config.toml
inner_norm = false
max_steps = 14000
batch_size = 128
lr_schedule = "wsd"
Rows from block 2 of a small autoregressive pixel model, named by matrix and row number. Rows with one number belong to one neuron. Each number is 500 + 25 x the weight over its row's rms, rounded and kept within 0 to 999. All counts start at 0. Numbers have three digits each. After the name is the row's rms in percent of the matrix's.
Before each neuron's rows are labels from the 100 images, of 14976, where the neuron reaches its highest value: "responds to" is what is common among them. Only what is clearly more common there than usual is listed. The data: rendered landscapes of hills, water and sky.
# fc1: MLP up (model.blocks.2.mlp.fc1.weight, 384x192), inputs 0-95
# fc2: MLP down (model.blocks.2.mlp.fc2.weight, 192x384, transposed), outputs 0-95

responds to: overcast
fc1.342 099:476491501475469499467500465513486524476487473525494546470458507479468514472541516498484495470486535499486445503495509505467516469511499499495529499496501493551527525490518495552522546513517493528475494499513506501461507516506524490458515504499480533502478533489475527492512541490483493507
fc2.342 102:479523513499493521446515477477483511497520517443507533498508524510523516503551516490507470486494459475463512527532458506498475505525493503496474501538469460489534492485541456495510484524459488522513488470472483508539516496533525512522477518471521518504528486495517479537491457523484468514

responds to: overcast; water; red mesas
fc1.284 107:489503501498487473534496474503461524503501539518502547473481527530480481499508532484520500462527506517464474508500524531460533473547525493531522517482517497482514520488487537505481454481526472510489513522481475503493469490469528487509514486437537504529479492452504543522503551484492526460
fc2.284 111:476506489497501511548496558495502461539531511544478491520490464502478488462465511414503480496490506482546533512550515510510514483424492497504512495535531515487481465509503493534494505485527527520517469467560515469504496515474522463499474461514531500504494532493484483470499514527547494467

responds to: sunset; water; dark volcanic rock
fc1.368 100:489537508490469479522475517503493509522551481517511526512473451473509475455491541503486492532501504525504508488506542513549502498472517496504496528511515479496561505506499530540514526543523504537506489484520488474464491494486521510476502490440534508509518518504481531501523524537508494518
fc2.368 080:498530494516503521503522490503536499460516522494547502489497519514479498517494497512497525485535500489464497480515563484488493534496515516486515441503498474495486506524481502519452526452467513531492534522467489536475558522491520453499490509528479488501488514468441519488511535520504533516

responds to: fog; overcast; water: water; purple alien crags
fc1.156 094:499497593525473464500522493514504520462485501534480483494481470503502490497481511490525510463464498488505481501548495483526520527520473500477479533517509479513481476499513546491462527498488504542476503503518500481531466485536471496507501474475479499526506519519472451490476486526480530505
fc2.156 094:528501520467474497510541466482478497462550482482521482524457478521489524474490504495528502447518452504472496511477524493460513497469521537504506493515494497481535481523484499521472491516538517458501483462468484514481573497526517481526542529520471481496478510510459501480527498478529485547

responds to: snowy peaks; sunset
fc1.87 112:479474454488467520491505516477500505512511473484514507515516491488495535471523510518488525472506455518489476489517527527502502487476511499498484517507470524503452512507526491538487507534463478500511520459527500477480528495476532503504513516481489498502494544500484572492506530451504538499
fc2.87 111:504514514506483455526495493482518522494457510500526441503462552514493524483520509521500467477471491484544514473488513496505521495520492527463542490471513470481512490489541518511498531509481496507491542473534499485487518475455499513475481463504508510510487454480503512535520494464525505485

responds to: purple alien crags; noon
fc1.46 108:535495489526509515494510505446525510522461475515499494486487479492497511486578519494476544453498531477514513476470514519514484455471501504491490541533501472561538468514504498501524480523476506520496508480495472502484497557488445479487452493524468460528487480477542492496489462474481466505
fc2.46 116:555533541503502531492479453512493503474478512512519486512509514452516484519569527514518529480526478520506505512513465493457528532500470489552459525490523474495494470496532482501501480495511480488497515459484496520511450530508456475496525480466508475481512445485556469507499481537488487513

responds to: overcast; clouds
fc1.269 113:478525560497507491524467519468519535539516486539494475524471529450482504492423558479498552479540529493520560500499493510455490513538554476514472467500469509491469488518471532530496465480451484498518494473492501474503486459493483572479497503520502465500467520498487517516469483504492518444
fc2.269 122:479510556490520459470479513490553505508481486503502519510455518502456477500476538492512485512500494459479547499503505482505481491529542477492481543575478517504457499518508564463469505499522497506492507519498491517491472494499467524449472534530503525555506505470503528511512452457496484518

responds to: sunset
fc1.363 088:491548521489483489501508507449545504479519473477504510521477506503481479513493496546459513520496544506504508486513503547514502483500491510473500459473468530485489454504507484452513467500538508451486461515499454483553523512480488465535497489528527504516479511567468510490539461515502491469
fc2.363 100:549520524453545521502539531495507499478533505530495529477511519523520517453498491484486497496501526512522513505485472512525549469488530512510532547506476502503464526513478550480466485490486537463537485489520535485489529511509497493488496491497496497470535501512536521479519490520476530526

responds to: snowy peaks; sunset
fc1.330 100:537535466487497490492500501471506477479480494498502511535513491501484516538485540499484513487484457488500509504452478429517510485481483515482475496505495478514522496526471515462487519504539492495506490503528526470466516506487529490473531494509503447485462517506518510523478463508509518483
fc2.330 103:496496495511441523492477486491518518499508524458503480474513480481459488524472500492486458480487483513527516510532525505518510465501465473509495516452520466505473503491501514477542545529531496468434474499505504503551518488521465545484487516500526523510504509487496463522487470504499505518

responds to: sun or moon in view; night
fc1.279 094:490501507469491498515468518493486488466547487494478511491461482485484528506489481514491551478479493498481464530469498488517476502491488501474524491496494493525517491501514544485502446506543502527468522520517445467443493506531534494500490487488480534485502534533500499466458540547520492493
fc2.279 089:528536508522523506492507510511485539522500494506469482486496474505464533510482493539493492524498527555553487497522504500475518495514515482541527534508493531496510493496490494510576523528469561482521500481532474504496526473447481539503515485496482496526494469514452509544486522476472489488

responds to: red mesas; noon
fc1.378 100:476467507521523481497462494498438483496522522539492509503490509471494541485535539538552457495478463488479543478486486546469517472498518506467511487517473489487530479480531505483555477484468498518524517543466485469523496490502547501513508495479484474528499484483508455513503470513502502509
fc2.378 115:508486503511451507475497535506475571479507493487503497510506474500483493532534497487488485523491512502511492487506483502476513477476467501538479507497480485487496470471512504512489480446495481554534456493495549509535515506485539519493527475510507450509502487502486485482515464503517493526

responds to: desert dunes; overcast; clouds
fc1.174 097:486536569462500486486497473489482524435480548474483473513520500502518473498495541513507482491475497523477469493533465500476527481499506523489478525477542463512519499500471512485488517515450531530502466508534489494483467497528487464481513493477453551484494519533536488519456521489539515440
fc2.174 097:482512537517496473463471500471504510493499497497495476488525507492526552530506493505500494515485482476466509518500545568516557527526533520461564531493502502514515514524495474481536524493450499508535472527513507482482488522478466526505407429476504521508562482469517476507524511466524488495

responds to: water; noon; desert dunes
fc1.277 091:466494501483453494500495563446462540476467483479450500491468474490537489526556496481497528449475540556475473483482478498554474491461513517511517494481519520482513536524481525498487457515527479545513472535485533488511506486496486478544523481487507468511529513452506514462512482493507488521
fc2.277 100:530525481450507489549485463487527511491518461485513499474530520460491489499461516514477489514481478464536485486460502467514520521476497520515461523497482529562457538527460436552513459484496499453528484498480511522502515502491514455481481488496492498530481542529481508495503486491490524531

responds to: sunset; water: water; dark volcanic rock; sun or moon in view
fc1.359 100:479468532477487514523498487517481482524505519511518509527511515504507506492469489503485508475509508477529478514492486501519526497489477468505502539498467539530549509491525495535541531499503449491451537455491472497510453475487489483492521514496525494471459507450455472489506490486495457510
fc2.359 087:476514565504532464516512499525519527502523518514525510502528520493446459524503541555461516532512496492489505489476497474551477511484546504502484476503494505493483485514477527460467456446488554518520467557501498471512481482523499510519569495505474500515495498479490519474507508513478514456

responds to: green hills; overcast
fc1.317 101:490440488529473494472503521516519516480544483459552484461475491465487482514521501497509536494480451492502512512485521513521501484483504520496467516522483526520546505479497489524500465472508494500525484484487543425468514453486482503492520500487505533507458518536555492511512529505481534509
fc2.317 085:481493506507497563475547509521529542479458492491518470500499493538507513552467538532447471492505521496519507479508504464518516533517485503513509499463493491546515490533474468505461501499478517495490515529527512475498485479528458533513505473485520491493553493490478494511510536514467513487

responds to: noon; purple alien crags
fc1.137 099:472521474484552515530492490515505537522491465494513495487514460539516532528529483530529491548471476507461497462493539478488503482528519544531465524477528484504496522437481498478487471494518500479488528536509475462508507508464486481488523477510520523506507505444502511517478497495485479484
fc2.137 098:502465473530510470527496536498571490497490510492470434469487474507482520501479457466521451468524487506557540508460516494486469501488514488499526502470486517533477472490482501552509494474517510490530533502523527515520518505464543534502493441518414495508489471502466469464493531525524463489

responds to: noon; red mesas
fc1.215 105:515498514540528519558521507501517513540471508518480531476498539515462480519563506518481539479526546503518488461527525491491499481524543471485493545465495474505507496482509489476502455483521514482512531489522527508443503473509483498496488539501496507500500504471464541497472475486444479497
fc2.215 106:510473535508509520499523517486531491512497530527483546483509518527523505498521471503518501501511513492503443508460516529465533523492553517492486520530517502536511497468457518445472495515502449506500495494479451505504515507489503520509464520525544554562485506439498554513494537469502497533

responds to: fog; green hills; light: overcast; terraced slopes
fc1.305 103:513455514502523450492488493500500494485487483537503454492483500516507527487451506469484471486488486483504497492503451519531470537476489475538534463505509514479503526496483485476494495458430522505472440506546488477567495484516475454507528506505496498517519478550486421503455481507497538530
fc2.305 101:483530528505524470506492500514459503495506466521516522510506497501480503484522450506546496526494507505517528464470509468519482490449477486540486532459488483521509506496488472510478472502526495470507539456519461478508512517504540486494544531466522480532513550488456520493485493471523498493

responds to: water; overcast
fc1.323 109:482520513549502492529483529522474526483521481549517490525511505447449481472468531495482449499484549515492520499537485546487517512453546498453536511520496489491470498524491476492519491496490522511480469483521485481444522521509508533477506489497515512511443485531558490489475509521510509493
fc2.323 091:526528485504510471517470519534516519475517478544481502520489496530473508489435478478520477479467529464531506505499489550520494489502534506486508499522519517476517491487508522524497510492520525510495466491531483494480517465484508513472497501476487473495458502468567490485462489479485483502

responds to: clouds; noon
fc1.252 103:507486464469493482488478479510493488469533528499519514523527530502522492476487496504499459532498501481536474486524484507484532495469531519489483506485515510505482506546516512556522529510516478491463487501492505526452445491559522499511530487468545529446506495466454490512505492517492504485
fc2.252 091:514523521533506471508518518513508503502469542533483501470491491528540520532516487461513501523507484499494488514496512528502503472485469494498539510475518497498500534488532567470509491534459504505507509520553485540516421481504473527490498503440516512492486480496544489506506446473490496501

responds to: desert dunes
fc1.241 102:511509500488531459477479502496508529522502462493511479491522516556474504467489508461555443486519503485473427489509520511522480492475522518498493495500509479483456484551511526462486515524505496465474524512499534489469526443473480511472561497481511514551529482479490514456491530453498466478
fc2.241 092:468474459517463522558508497499518468477517492508506500486480468498524515504530519530481532487504483471533529533479525491477522486553479546542492497505522516472528476472502478491485484495504518529504463477461487482527492529505492501548516546508517589481485447502465534488510502536484485499

responds to: noon; purple alien crags; snowy peaks
fc1.183 103:497491532495502550478459494534507520491480506516512498506486509521495505420535491504457494506499491481532500527468490491487483525481503438515530478470490478533527485489471489534526577497504542519516524503475508514491488479488499519519571509487484522517477509485535525509494441509503484514
fc2.183 098:517517507507492509493435500500512504500482505472501513502542523541515570472458529514550506510487500477493510493549483488482517530469481495464522517509489539534491544473510476522530488499458503511511552527466469527513458468509478502509507492490513506498477532527530501492489534517521510475

responds to: purple alien crags; overcast; snowy peaks
fc1.20 099:519512500448479489513532510528515494512532465523519490531507483494489489453493466523505508480477493477524518491532457504510498495503525451481487487493486526448514486547501475498481481520511490477504470520486559481505544505447480502505492521501498527565523503507516509523486486483526482483
fc2.20 091:517504459532495525486488483479487457471520502463501491500466499557510529528501513473509485458502530509521511511486515452477508499508467490514471504518505489513500471484520494525518533569489490541489551465508523479517501489490508532534443474492510511508496498513510479490488509495470566489

responds to: noon; snowy peaks
fc1.287 097:539453484513507525468489488500472501548478516532489488491498531483488512469535518543430526523517523522514479546494502494481500515443502482472501525501572469509515509506496475502517533543523533504509529534501446465475468530494460460507442502483532542490485482475516539473497491484475475506
fc2.287 091:447513503526519522498520502434527496450491492496493476482499491500564500484480511494493503519507487488515505492470480494515491494486494460539518530530461519499523511501553548457467508531527502474473526487518487491525531511477520508517486558492472481475468487550466509526515462484530516534

responds to: purple alien crags; overcast
fc1.59 110:510516471523465431490510487489496511471485510531489466522532484545549508477499476483476469483527494507491512482530493476488534507508491503498517531470471526517500451550530497494546502527483495529476446480495498505497496531503460510481530527490507509525522508476475490454494517518499508508
fc2.59 115:512521501493502476471445507493504495491477502520495496510503513550501458487488474530460468488523514476497520496483481485508529488466528452481454481502484469498472511481519473509505485496497476496515466471502457508549533532461511499530445510541494485517458485486500516514496526501483498496

responds to: desert dunes; noon; water
fc1.146 108:464514476437528487505527516492518493459477485538503562505477477452510494555488491524534514511506473502496464467485473551510496486526480532497536543491539470467494558497515485467468488452502489495502463480510480506488532502460490505488528520495492490496516482519477533538491510502509502466
fc2.146 111:509536516482450501488534461465469528510488505563515525489528491514510482553548526513481510476498522487508515485469508497493501465502537525445490473461546476516508489490481488521525498510503493517510470507480495494486469491494520486488533479492482454522504503502532507503492523505530506531

responds to: overcast; clouds
fc1.221 120:479534509464510475507501468519496478482499512485478457540471477470469493476514528510499474486500500483487471491550495554519525470521547479518522470509464487547521499520485512522557504491555495533507472502484448505448500486529498511508516497503484484523471508513496524552531520548487455508
fc2.221 127:499544490485470533479509489469511515503510500488491504509514501480453492534530519508479510496472450501510470474527472517509490475491509501501478494538429508568541518469528485532544496494492469492521479508472512493465490458530493495533461512501535470515490479452492492540489508490487514523

responds to: desert dunes; water; noon
fc1.280 101:474507474539518536517519476501469485471513470525458482499479495507506448540528508507506438502515421476524507502485488499531500490467532504489503429506502520479474535507503495474496532472500490523489485516527520493449476502546499516517463534500510532514517450521528518486458526545490533508
fc2.280 103:499496463513531519494494515543530461446506515453471521522465496490547507507470496510519466533498514517526507491523521501503515569501456484522455526512480480525500479506518494524495545462515471500504520494499495438492523501485540539511453535509490476520478442489472529498529519553467501469

responds to: overcast; terraced slopes; green hills
fc1.256 097:504506522490494509492534482479502497488496495473492428493532485495461499503485497533521483565516518476490484516494514508565480525468492483542514513494497533479498538497497507500532512521466534509497476529484485439489466453480499506520486500553516557531466537553510469524517518516507473489
fc2.256 103:489520526520502483510534528503513493500503514535511565534471541505525501512477494445529510457486483546507500498487487478477531501486528524491456492512495514538481457523475430495502515493523480474486509480497507536476516497489486518496477511516466472543547482465487531487500493490472464494

responds to: purple alien crags; overcast
fc1.105 087:522471525479500473501468489507495532501509502529526532519503553545495496501474487531507497477504474478512551515515477510496533496493480504497495520494473472505539484468504518475516505500514469526498501497482542552502524477486482469475548490541518499499487535483490491495515502478514533492
fc2.105 095:520496475482500505497513474495490465467506494468496475482507475477519485529509534469508484535448522502480534530535473464484534460518454542517498482473552512497464503518479477515476517444524501520462506485506499495520568507483486526469488536505504502526524546549463494479520494436548510486

responds to: sunset
fc1.108 095:519486520481521416482520521479488512504506480514533504485490517498487482519516505505510511508479528482519503519518546519515483490532536518501535508536500452481506519488474525525511475500455510465520511509539492487489516508500497484503510508502477464484515523509409485542478553479508488515
fc2.108 087:477470506536496451510492516481460499486524476495521494512532509491454502523461472492482482446483498556482545465501496481461511521498537496488525525532513462513502502493523534531488489512488505429455530517534490494481537482509526485509499504497483462567508510506474471497497511511515535559

responds to: sunset; water; terraced slopes
fc1.66 116:458495501494504486552485441528495490487506476530492502490513481492523480450531506491470524471482482455484494513437468503529480483474510445566508501537458473519443506485503513530536512498553473499507511490503513531468491487491466492539486549544488503515524483519477472488454492546538487527
fc2.66 102:504507473478464564460490471489481536498470476462527510477508506526504422510506482523538492492492477505469507462478479498471483471539508476511516473480506528479493473515470450503536519502504558498495501504507503494529467475549517487517495460504521499514494492521488455480521504516506518474

responds to: water: dry; sunset; snowy peaks; sun or moon in view
fc1.332 112:479518508508547505502460459472439510461464478514496477483481493530476543458504504517475512474510532514482514475508544539433499507443451500528490493496492497528502470499500515517474544466470520506494531502479498509490506565519491526470547498513505489484474504527505527500491498489463496531
fc2.332 095:484483493539505512502491523502478523443475465492485513475473502548519481493471484555532477540482541499511547520518495560508518501496525514509467478486531462499497516472502494495515506508467511474515470475504537467535501492520500535507561558504477466521481520466510514480510482441512480549

responds to: dark volcanic rock; noon
fc1.301 115:491502468490479481499493510496490500516509526532500522491472509502524493537539506474465538509453484479499506487487543499547534508512534488490527488503520462525551515479475497452499489502471547524533501522476485505442515509477462509473494503496486495508431498485497519498528496477465502527
fc2.301 114:494532533471497510477493458520554492489554512509472492476516473474450498523520487493466481505462490492490477518501516514515520527527521511483519503531507507496492542536485523508508456504493519533503506495501499493468533485505511524521460491543539531490445500459559531498498545491479515503

responds to: overcast; clouds; desert dunes
fc1.118 104:509530497484490542505491491492451499521462469548518479532501472505515471469507496515489462465516510503522453494531503508489517485464526478511458482541477504488465510507459504531492500541450537473491460456485462531511507530517511496463493521561470502448484480515496508507491477503507522494
fc2.118 105:509499501512536523508451485515482486469473474446492477528496512528531440568476506479486492483490521480513501495475523489493513534466526520542495545521514477494488531535456542506533476497521492486492475519501488491534495505482501479476459539522500510479514486511493544525511489495510507490

responds to: night; desert dunes; red mesas
fc1.326 101:505540499508464535492530534485509524545492487520534498520475489495484486536519508517487507538523524523455474532482529495522512467502462527497523493532537514474488516492481513488519494520506490515488492528486476480501478491460465514514481436487495494505518520452464537534506501536508463495
fc2.326 090:517462469526577533472467494509526510474483511505474478473534473502491500490496516484473476459499486514536536474558493494502460551487441497433485516455457465514526473510525482552484523513478476516520514504505499513508450486504467488488530515469533443496520521489474525479507511484510496494

responds to: purple alien crags; sunset; sun or moon in view
fc1.303 106:497537477511536547476517524481501514455486490497501508526499490528494522513500516471505491448470491495510525468540475509507526510489489505523529506421484522490505494513519515508499503520455529475477496481497514486527465523481476497513567514529515511520513418528471528472516447533499477498
fc2.303 109:511480501519479466492482479484515494496434526462514454483509487519497519498510502574537523525492562483541495497490535496458515512518468479509512509509486509518502497481482504508500460480466481521521471490477494477544513509474517458524506504502475516484489491477530542513482504445467495528

responds to: fog; sunset
fc1.55 082:485509448501507502514504504449486478545460489567500487516517450485460516541508517513533472484493486506519473503461446529574529491470510474489477514463487495504475488510536499526490474511474493470523524450544524486461517493527472501474515521448469508531488516492489476472472529500507476525
fc2.55 101:520499471530488488495499488496495513475522453534504568477524551515513466506450449496455477444503470414511505454469486487471451521551472506495493472547516502434481506474462482477488514496506496488492486479495497567511508502530488510551509477543479486478496510480501526508503454480500511496

responds to: water; noon; desert dunes
fc1.341 096:527483478505479504514504492438533467533482501485488461491473518489456451568513497504469468509525470530522499520472494448512522475483460517501523476488486499535503562476522516493476504525509520511464523466524523463502524511518516496478493541509504502518468465492510535516486488551506492458
fc2.341 087:468498474521503524479500504497455523487508526535466545533511512494477507551505539559495478519554490527522514497518541514481490506498475491511452515515476513511525535500486470479533498480488502510525523493473497528475499469508525484469478514502461462460535481485502514511485498463473477496

responds to: snowy peaks
fc1.10 097:486491483492494497503511538516506521486434464520475505520478503472520528450541465462493486514523487493510501536532480522484517524485534526529458523494504479513513461499501493490488518526475479518476517470485499490462496500500497524478519481500527468512466489475509532473459496492513487502
fc2.10 083:499477492479527456486491461507493523498502458527525500481536525462474479497475480540489473461470544480447489488482454518519516521500515535556504471472519506471501430532488480500540500516542480431501531541522491518542485504507548504507499527528501492515528508508468483486529507513450506512

responds to: clouds; sunset
fc1.383 095:494480482490512500507471529493494519496504496491471452509509500476488524531474530491453503493500462485489487497477480501455496469495450482503465494446463499542530494519514495473501500476505491494501583531557486511501506517513505483493522508497486528498465524522465458507475502482521466542
fc2.383 091:523492554530514543510501498480508479476504476501507517499468461436519469497490504446465497486473492544462518509487426486472496494521469503492526515492488500523518487522486489531488506501460497488469516544516521484493470536534474509494491425530504487516478503518519533566493546525534457516

responds to: night
fc1.53 102:479511453498525522545504512521513503504498500547501476548525493501529516473460505518531526479463455544498519508485493492453493521503492487520491513511467524446539502484462485515475533479480550533515484500556557520486478497481466493518471469503494537484508493502465455496488478481485514540
fc2.53 095:488507523495511520466525457475542519508506518469479523495521517561529450532530543519539497533505484506485523469483513461510480460516480511487529501512496490510511491535507517491472466482535487463491504503488501519516449483549520531484515466494464531459527500492509539518466539482498516475

responds to: clouds; noon
fc1.97 092:510492519459527516524480503529518499505506502493467472507514492507475545518493506510488566534518483472528521488512536514454507528507485457495505466506524504505505483454510497471530438526490524518523496488539512502438511517485503497483526487465505501497461469492512516527509497511475544493
fc2.97 099:510508478487501509477519507502511512513528503504500496465540438490541549483458465497524506505487480498460459493492514475531492535457507544474530494545520484509495518536495533457493487497529466495479475478472503488496513500498464519485458510487517455499511459500501512483491462461555503430

responds to: overcast; green hills; terraced slopes
fc1.173 101:474503504511491470493525484480493473520458453503504493509496460498491532501501545526468522535496530500517529506491505508534468560503497458491528498561481497487502539482505508473512533499460531516503487511497500476491490475499497497521483470522504485481508480548480455501502482523491520485
fc2.173 119:520507516500487470460516525518513480517490543498513526475492542448500431511531468479475510568479504499489477451473475494503511534533507447504519511486478503486470500505495514465501519515523467490517514491503508503520515529515516498508521510510505570516503486521482512539525528477526520492

responds to: dark volcanic rock; noon
fc1.52 108:508512489504506484471489483543473518515490489509495537462539520537494545541510514528451558456473507515525521495484526496506506494507509461464525491504485509458538478488482488474504491486520466478526499515468511499496503479481498494505500506465483486533461542473522519475539453483504532523
fc2.52 110:523510512460484504511554545518499568521495479514522533492450462496454485534521492485485525518482491503485536434490473502560522478571543492512527574476509521479490493506482477489492434519508470490507487510471484526498516524500503477506463528518488509489507539507514492497510522486533529503

responds to: sunset; purple alien crags
fc1.111 110:476520474479541465467483502500513501514475484526472517500468479472506540464540490462516467495490541485501504513498459545515456468512541518538487481490485514488552467525476522507536510542510522492503516485492544461523510473499472481550504522514530498490467512479485467471464497538529471517
fc2.111 115:532528443499552547490508463516521504507498493539495491520506500493545468518451500559480513475509524459466521511551522466506497515517546491535492504502541494491511466486515510506513466495486529498475523516534519551467458508487491552511519549461530490471500501485500491512501481470530476455

responds to: water; night; sun or moon in view
fc1.204 105:526468540505448540479521519536475481530450507545461498487496536511520504563449482533480521478466469498532477504502502539523532516508497483521529545486496483499497538528509484507494467501514521474491486485502440509493486525485487489526482480493500509461527486497497517498498494511480494528
fc2.204 097:480475519476488469552498554497439514521504439495523471475539505487517491501474488476532518462512516522501565455519461525488496463490472451480525518497519532507518525492489475506521497479492461477505484496518534516510511488519505478555523495538477511487481498511516470504503462439456464526

responds to: snowy peaks; noon
fc1.321 108:564495484510493478502514483480459507548490524500526515551529521534514512478456551491498487475465523480489492516519491461435464502480531477489478511485466529497501456571490512495511520529500492500487524501507527531476529515475486510480525508536503499513480439491477503475477533480489511466
fc2.321 099:450532494461509505492521483459506433546488482481479524525500485483464448507540490503531517456515520521511506528477497559525477494550485507537497515499485484506469486490518504514509522490507518527468511458560528515483532514490480471479511490500495475521542515517473485521485550501500483482

responds to: night; clouds
fc1.253 096:471493453477522443480529479475466486500507483483499497502524496500508471457480557474477522522487488527501534494528459502481532466495492514512503488480486526516552522470516483505542476508481513485512483529477528504506503557487503485485496510514523523482527543500452493521435471451491472527
fc2.253 106:535487505498501482467536483497502492483494537514468516537513472526480509488506482429478507493536472493517537510484484535492496457497483492504468512545518512529525512493530521517512481551491430483556474505480520519520488497516508518497499479527505554473501522449489429489517472458499474509

responds to: water; overcast; terraced slopes
fc1.152 096:480496496518499511521529495500511515474513499507501458556495478502530450485468476505493497537506517501474465489517482482526538482517497491517523473511481550476502544506492495478506447482500549510507479549502464532557494457497514489516503456492480446520518544521516495497506497488518501528
fc2.152 099:538518488500525518466478474503489497508489483483525526485480500519517548527499529506517507458483487489521521554535489508448487510502486532486483548486514489483527452475530509563512543504532462476491501448505538443472488522496497531500519493527530516474511494528506475497518439522493494460

responds to: night; snowy peaks
fc1.145 102:460508487496534516510496513506500531531513518494522485545447517480489543459536504525466473525518485534516468510541509520479509473488459465544499512495528546491476503506513489526552472456480524506478480469457471493525520464517485503496466506520502515543527476526514458523477525503478491488
fc2.145 099:508477540474525493505523540518504526481496495498497530491492455486476524533481478496485459484475453487498512523490505520515453491493516497455509551489525475484523519507518546495472502522489534527510515505485500507498494457498507515543509471538517486501474528504480488526502541510532517433

responds to: night; sun or moon in view
fc1.268 096:473474556522504480499481479516505497517472488499538518485480504497511457507436510503499550505485527468527516488451495458496523533492505501492476503526453478489515473504505502507471496492479520527482517461493466496458523496545548507525450493481519567540514507512454521519513483524479535497
fc2.268 102:495472503508500491537516488470528529519453482490495517456503510465494463483445512507470547514525507497484512493502463461524535518514518498485523494481493508491494464523480515571481531532452479531505518463496465499496458517489497494482478490492511512514518498513450488530440496514481542508

responds to: water: dry; high relief; noon; purple alien crags
fc1.271 106:502507555492504488503495537515493518474494544511501528493476468519493547506481518542479511488523491507476548438501510484462501533506506500537510483457532477519528517468495542490532488478495523521536513524490459485495552551470551490493534499505511513490525488482462485480466533513501550448
fc2.271 112:565461498508488497499467508458510471504502545478482492515488486521504503497476509473539505520518490521523541506473516506466480493488535503535525482480530499501487479528490499463521478486514517507509504487498519516503496492454535542513488471495532510497501521494495476475547519488481459455

responds to: red mesas; desert dunes
fc1.227 095:508525477474463515560500490501497504510504529498527454523467480502584516491522517485513494502487475507423502468478491515510493468503476534513506460540493496486454503472472543543546492516485526513523509486483475442504486523503478541529527481496492484524504490481508529490485452525501475516
fc2.227 091:483511495468534478416511501503509495537535518467451492504524437487453526528497493481496456480510495530539513531489566482505495488498469499512508522503450559485507519513490475501474545489521508494487488492526518527511538457494497478516499544480530523538512501502483504506508491499516526454

responds to: sun or moon in view; night
fc1.163 101:440517531533449490534460462468489474505493499522527468473480482481508461476472482465517483474505550506542465480499512504470535504498505531504478467502494503503537504501549465497541489496484516531505520501490485522486500495463476529471462482488488516543528529519531436476533499496497530542
fc2.163 116:443531467516509488515478491467521473542514478561484508468485497488507488507498496552507513474486524465497492466480550499502535483518495495509504471506458496478509520480530528499515495475474573498467520517474502529478507505467472512476449523497504537534503514483495452503553488481493521508

responds to: water; noon; red mesas
fc1.288 104:520491484467465534459495569501498476491474458519475479499465506503505502523555483502523475515471486532473511484509521487510440471453503498500520504514511527530511503501473506493502502557501513516504506516514485481460502500527490459493501497526451485501471500550506523509515515509559487467
fc2.288 105:489518481517466525508504475444497495506499541541531502489483490495477446542534557500530502499522496520475542479509528473517477495516468471505544463478506551508494524491495542506515455493511496478513519535533511510522469502501522473509520483509471516466508525552544472441522489514500481551

responds to: water; terraced slopes; overcast
fc1.377 087:471469521520513497457518445500509519484488437494546486504489478502482536486501473524501516532499475485494471487525460484516526551506497530523519472502527462478555538524501464503495482471509537467531432484444469501484505473486490495520476496487541481528526542503518517501487447553502470523
fc2.377 095:496527501482485465517543491450489512525508488513446506516503536512523486446502512502505458471530484512513505526517512505495464482463500524478526496464487512500481481486527499512495510499471482509475556509538537497502531446539547486468508501482437505459470468536538459489504524498460519491

responds to: purple alien crags
fc1.255 101:508480499535518494485553526520491508465484539501522492515498533490488445477499455532482497478495476548515484472478477480481497507535475544470508520465514530474481478477537454521448495491510497482514513502489548477510475515552473477547465508501497473486534536445522475475515529500505469480
fc2.255 082:485528527455478525503470452460488490487492448470484465468506502491485514497503520477460472502525539424501492539490534474482511515462516499487492516504498463520508503537472536459546507508491526492519464491484446498501489482469525496472506467524504528514469495524485519548495478508509496510